config.toml
model = "class-conditioned image flow-matching model"
dataset = "drawings of small networks of dots and links"
train_examples = 48750
image_size = 64
horizontal_flip = true
conditioning = "class"
arch = "unet"
objective = "flow_matching"
cond_dim = 256
targets = ["dots"]
num_classes = 5
cond_dropout = 0.2
logit_normal_time = true
norm = "groupnorm"
activation = "silu"
weight_standardization = false
pixel_unshuffle = 2
widths = [64, 64, 128]
blocks_per_level = 3
scale_shift_norm = false
attention = true
upsampling = "pixel_shuffle"
init = "kaiming_normal"
residual_init = "none"
optimizer = "normuon"
muon_scale = "original"
lr = 0.018
momentum = 0.9
nesterov = true
orthogonalizer = "newton_schulz_5"
adamw_lr_other_params = 0.0028
l1_shrink = 0.03
ema_decay = 0.99
steps = 23100
batch_size = 128
epochs = 60.7
lr_schedule = "wsd_sqrt"
decay_fraction = 0.2
final_lr_fraction = 0
warmup_steps = 4620
weight_decay = 0.003
adamw_weight_decay_other_params = 0
Rows from block 11, named by matrix and row number. Each number is 500 + 25 x the weight over the matrix's rms, rounded and kept within 0 to 999. All counts start at 0. Numbers have three digits each.
# emb: conditioning projection (model.decb.0.1.emb.weight, 64x256), inputs 172-255
emb.0:500498500500500500500500500500500500500500500500500500500540500500500500500500500491500500500500500500500500500500500500500500500500500500500500500500500500500500500500500500500500500500500500500500500500500500500502500500500500500500500500500500500500
emb.1:500497500500500500500500500500500500500500500500500500500543500500500500500500500495500500500500500500500500500500500500500500500500500500500500500500500500500500500500500500500500500500500500500500500500500500500502500500500500500500500500500500500500
emb.2:500520500500500500500500500500500500500500500500500500500000500500500500500500500505500500500500500500500500500500500500500500500500500500500500500500500500500500500500500500500500500500500500500500500500500500500380500500500500500500500500500500500500
emb.3:500500500500500500500500500500500500500500500500500500500500500500500500500500500500500500500500500500500500500500500500500500500500500500500500500500500500500500500500500500500500500500500500500500500500500500500465500500500500500500500500500500500500
emb.4:500499500500500500500500500500500500500500500500500500500539500500500500500500500484500500500500500500500500500500500500500500500500500500500500500500500500500500500500500500500500500500500500500500500500500500500502500500500500500500500500500500500500
emb.5:500498500500500500500500500500500500500500500500500500500541500500500500500500500494500500500500500500500500500500500500500500500500500500500500500500500500500500500500500500500500500500500500500500500500500500500502500500500500500500500500500500500500
emb.6:500498500500500500500500500500500500500500500500500500500541500500500500500500500493500500500500500500500500500500500500500500500500500500500500500500500500500500500500500500500500500500500500500500500500500500500503500500500500500500500500500500500500
emb.7:500497500500500500500500500500500500500500500500500500500535500500500500500500500500500500500500500500500500500500500500500500500500500500500500500500500500500500500500500500500500500500500500500500500500500500500501500500500500500500500500500500500500
emb.8:500500500500500500500500500500500500500500500500500500500502500500500500500500500501500500500500500500500500500500500500500500500500500500500500500500500500500500500500500500500500500500500500500500500500500500500537500500500500500500500500500500500500
emb.9:500498500500500500500500500500500500500500500500500500500541500500500500500500500493500500500500500500500500500500500500500500500500500500500500500500500500500500500500500500500500500500500500500500500500500500500502500500500500500500500500500500500500
emb.10:500496500500500500500500500500500500500500500500500500500538500500500500500500500500500500500500500500500500500500500500500500500500500500500500500500500500500500500500500500500500500500500500500500500500500500500501500500500500500500500500500500500500
emb.11:500499500500500500500500500500500500500500500500500500500542500500500500500500500499500500500500500500500500500500500500500500500500500500500500500500500500500500500500500500500500500500500500500500500500500500500502500500500500500500500500500500500500
emb.12:500500500500500500500500500500500500500500499500500500500501500500500500500500500499500500500500500500500500500500500500500500500500500500500500500500500500500500500500500500500500500500500500500500500500500500500502500500500500500500500500500500500500
emb.13:500496500500500500500500500500500500500500500500500500500537500500500500500500500500500500500500500500500500500500500500500500500500500500500500500500500500500500500500500500500500500500500500500500500500500500500501500500500500500500500500500500500500
emb.14:500505500500500500500500500500500500500500500500500500500231500500500500500500500560500500500500500500500500500500500500500500500500500500500500500500500500500500500500500500500500500500500500500500500500500500500459500500500500500500500500500500500500
emb.15:500497500500500500500500500500500500500500500500500500500536500500500500500500500500500500500500500500500500500500500500500500500500500500500500500500500500500500500500500500500500500500500500500500500500500500500501500500500500500500500500500500500500
emb.16:500502500500500500500500500500500500500500500500500500500530500500500500500500500476500500500500500500500500500500500500500500500500500500500500500500500500500500500500500500500500500500500500500500500500500500500597500500500500500500500500500500500500
emb.17:500489500500500500500500500500500500500500500500500500500501500500500500500500500501500500500500500500500500500500500500500500500500500500500500500500500500500500500500500500500500500500500500500500500500500500500476500500500500500500500500500500500500
emb.19:500502500500500500500500500500500500500500500500500500500401500500500500500500500500500500500500500500500500500500500500500500500500500500500500500500500500500500500500500500500500500500500500500500500500500500500500500500500500500500500500500500500500
emb.20:500501500500500500500500500500500500500500500500500500500463500500500500500500500501500500500500500500500500500500500500500500500500500500500500500500500500500500500500500500500500500500500500500500500500500500500500500500500500500500500500500500500500
emb.21:500501500500500500500500500500500500500500500500500500500464500500500500500500500501500500500500500500500500500500500500500500500500500500500500500500500500500500500500500500500500500500500500500500500500500500500500500500500500500500500500500500500500
emb.22:500496500500500500500500500500500500500500500500500500500503500500500500500500500496500500500500500500500500500500500500500500500500500500500500500500500500500500500500500500500500500500500500500500500500500500500541500500500500500500500500500500500500
emb.23:500477500500500500500500500500500500500500500500500500500500500500500500500500500501500500500500500500500500500500500500500500500500500500500500500500500500500500500500500500500500500500500500500500500500500500500480500500500500500500500500500500500500
emb.26:500431500500500500500500500500500500500500500500500500500107500500500500500500500503500500500500500500500500500500500500500500500500500500500500500500500500500500500500500500500500500500500500500500500500500500500424500500500500500500500500500500500500
emb.27:500520500500500500500500500500500500500500500500500500500554500500500500500500500461500500500500500500500500500500500500500500500500500500500500500500500500500500500500500500500500500500500500500500500500500500500500500500500500500500500500500500500500
emb.31:500501500500500500500500500500500500500500500500500500500463500500500500500500500500500500500500500500500500500500500500500500500500500500500500500500500500500500500500500500500500500500500500500500500500500500500500500500500500500500500500500500500500
emb.32:500274500500500500500500500500500500500500500500500500500500500500500500500500500185500500500500500500500500500500500500500500500500500500500500500500500500500500500500500500500500500500500500500500500500500500500528500500500500500500500500500500500500
emb.33:500500500500500500500500500500500500500500500500500500500000500500500500500500500782500500500500500500500500500500500500500500500500500500500500500500500500500500500500500500500500500500500500500500500500500500500812500500500500500500500500500500500500
emb.34:500491500500500500500500500500500500500500500500500500500528500500500500500500500503500500500500500500500500500500500500500500500500500500500500500500500500500500500500500500500500500500500500500500500500500500500305500500500500500500500500500500500500
emb.35:500451500500500500500500500500500500500500500500500500500500500500500500500500500419500500500500500500500500500500500500500500500500500500500500500500500500500500500500500500500500500500500500500500500500500500500498500500500500500500500500500500500500
emb.36:500282500500500500500500500500500500500500500500500500500500500500500500500500500179500500500500500500500500500500500500500500500500500500500500500500500500500500500500500500500500500500500500500500500500500500500520500500500500500500500500500500500500
emb.37:500270500500500500500500500500500500500500500500500500500500500500500500500500500183500500500500500500500500500500500500500500500500500500500500500500500500500500500500500500500500500500500500500500500500500500500523500500500500500500500500500500500500
emb.38:500287500500500500500500500500500500500500500500500500500500500500500500500500500147500500500500500500500500500500500500500500500500500500500500500500500500500500500500500500500500500500500500500500500500500500500519500500500500500500500500500500500500
emb.39:500000500500500500500500500500500500500500500500500500500500500500500500500500500527500500500500500500500500500500500500500500500500500500500500500500500500500500500500500500500500500500500500500500500500500500500999500500500500500500500500500500500500
emb.40:500498500500500500500500500500500500500500500500500500500244500500500500500500500913500500500500500500500500500500500500500500500500500500500500500500500500500500500500500500500500500500500500500500500500500500500539500500500500500500500500500500500500
emb.41:500496500500500500500500500500500500500500500500500500500500500500500500500500500502500500500500500500500500500500500500500500500500500500500500500500500500500500500500500500500500500500500500500500500500500500500500500500500500500500500500500500500500
emb.42:500779500500500500500500500500500500500500500500500500500489500500500500500500500510500500500500500500500500500500500500500500500500500500500500500500500500500500500500500500500500500500500500500500500500500500500430500500500500500500500500500500500500
emb.43:500412500500500500500500500500500500500500500500500500500500500500500500500500500311500500500500500500500500500500500500500500500500500500500500500500500500500500500500500500500500500500500500500500500500500500500499500500500500500500500500500500500500
emb.44:500640500500500500500500500500500500500500500500500500500500500500500500500500500498500500500500500500500500500500500500500500500500500500500500500500500500500500500500500500500500500500500500500500500500500500500404500500500500500500500500500500500500
emb.45:500425500500500500500500500500500500500500500500500500500500500500500500500500500337500500500500500500500500500500500500500500500500500500500500500500500500500500500500500500500500500500500500500500500500500500500499500500500500500500500500500500500500
emb.46:500373500500500500500500500500500500500500500500500500500500500500500500500500500339500500500500500500500500500500500500500500500500500500500500500500500500500500500500500500500500500500500500500500500500500500500509500500500500500500500500500500500500
emb.47:500501500500500500500500500500500500500500500500500500500500500500500500500500500065500500500500500500500500500500500500500500500500500500500500500500500500500500500500500500500500500500500500500500500500500500500345500500500500500500500500500500500500
emb.48:500501500500500500500500500500500500500500500500500500500510500500500500500500500499500500500500500500500500500500500500500500500500500500500500500500500500500500500500500500500500500500500500500500500500500500500486500500500500500500500500500500500500
emb.49:500499500500500500500500500500500500500500500500500500500186500500500500500500500499500500500500500500500500500500500500500500500500500500500500500500500500500500500500500500500500500500500500500500500500500500500499500500500500500500500500500500500500
emb.50:500499500500500500500500500500500500500500500500500500500249500500500500500500500499500500500500500500500500500500500500500500500500500500500500500500500500500500500500500500500500500500500500500500500500500500500500500500500500500500500500500500500500
emb.51:500499500500500500500500500500500500500500500500500500500190500500500500500500500499500500500500500500500500500500500500500500500500500500500500500500500500500500500500500500500500500500500500500500500500500500500499500500500500500500500500500500500500
emb.52:500499500500500500500500500500500500500500500500500500500182500500500500500500500500500500500500500500500500500500500500500500500500500500500500500500500500500500500500500500500500500500500500500500500500500500500499500500500500500500500500500500500500
emb.53:500499500500500500500500500500500500500500500500500500500177500500500500500500500500500500500500500500500500500500500500500500500500500500500500500500500500500500500500500500500500500500500500500500500500500500500499500500500500500500500500500500500500
emb.54:500499500500500500500500500500500500500500500500500500500141500500500500500500500500500500500500500500500500500500500500500500500500500500500500500500500500500500500500500500500500500500500500500500500500500500500499500500500500500500500500500500500500
emb.55:500500500500500500500500500500500500500500500500500500500500500500500500500500500520500500500500500500500500500500500500500500500500500500500500500500500500500500500500500500500500500500500500500500500500500500500491500500500500500500500500500500500500
emb.56:500499500500500500500500500500500500500500500500500500500198500500500500500500500500500500500500500500500500500500500500500500500500500500500500500500500500500500500500500500500500500500500500500500500500500500500499500500500500500500500500500500500500
emb.57:500500500500500500500500500500500500500500500500500500500500500500500500500500500501500500500500500500500500500500500500500500500500500500500500500500500500500500500500500500500500500500500500500500500500500500500520500500500500500500500500500500500500
emb.58:500519500500500500500500500500500500500500500500500500500503500500500500500500500494500500500500500500500500500500500500500500500500500500500500500500500500500500500500500500500500500500500500500500500500500500500503500500500500500500500500500500500500
emb.59:500499500500500500500500500500500500500500500500500500500233500500500500500500500499500500500500500500500500500500500500500500500500500500500500500500500500500500500500500500500500500500500500500500500500500500500499500500500500500500500500500500500500
emb.60:500499500500500500500500500500500500500500500500500500500175500500500500500500500500500500500500500500500500500500500500500500500500500500500500500500500500500500500500500500500500500500500500500500500500500500500499500500500500500500500500500500500500
emb.61:500499500500500500500500500500500500500500500500500500500231500500500500500500500499500500500500500500500500500500500500500500500500500500500500500500500500500500500500500500500500500500500500500500500500500500500499500500500500500500500500500500500500
emb.62:500492500500500500500500500500500500500500500500500500500546500500500500500500500501500500500500500500500500500500500500500500500500500500500500500500500500500500500500500500500500500500500500500500500500500500500571500500500500500500500500500500500500
emb.63:500499500500500500500500500500500500500500500500500500500292500500500500500500500499500500500500500500500500500500500500500500500500500500500500500500500500500500500500500500500500500500500500500500500500500500500500500500500500500500500500500500500500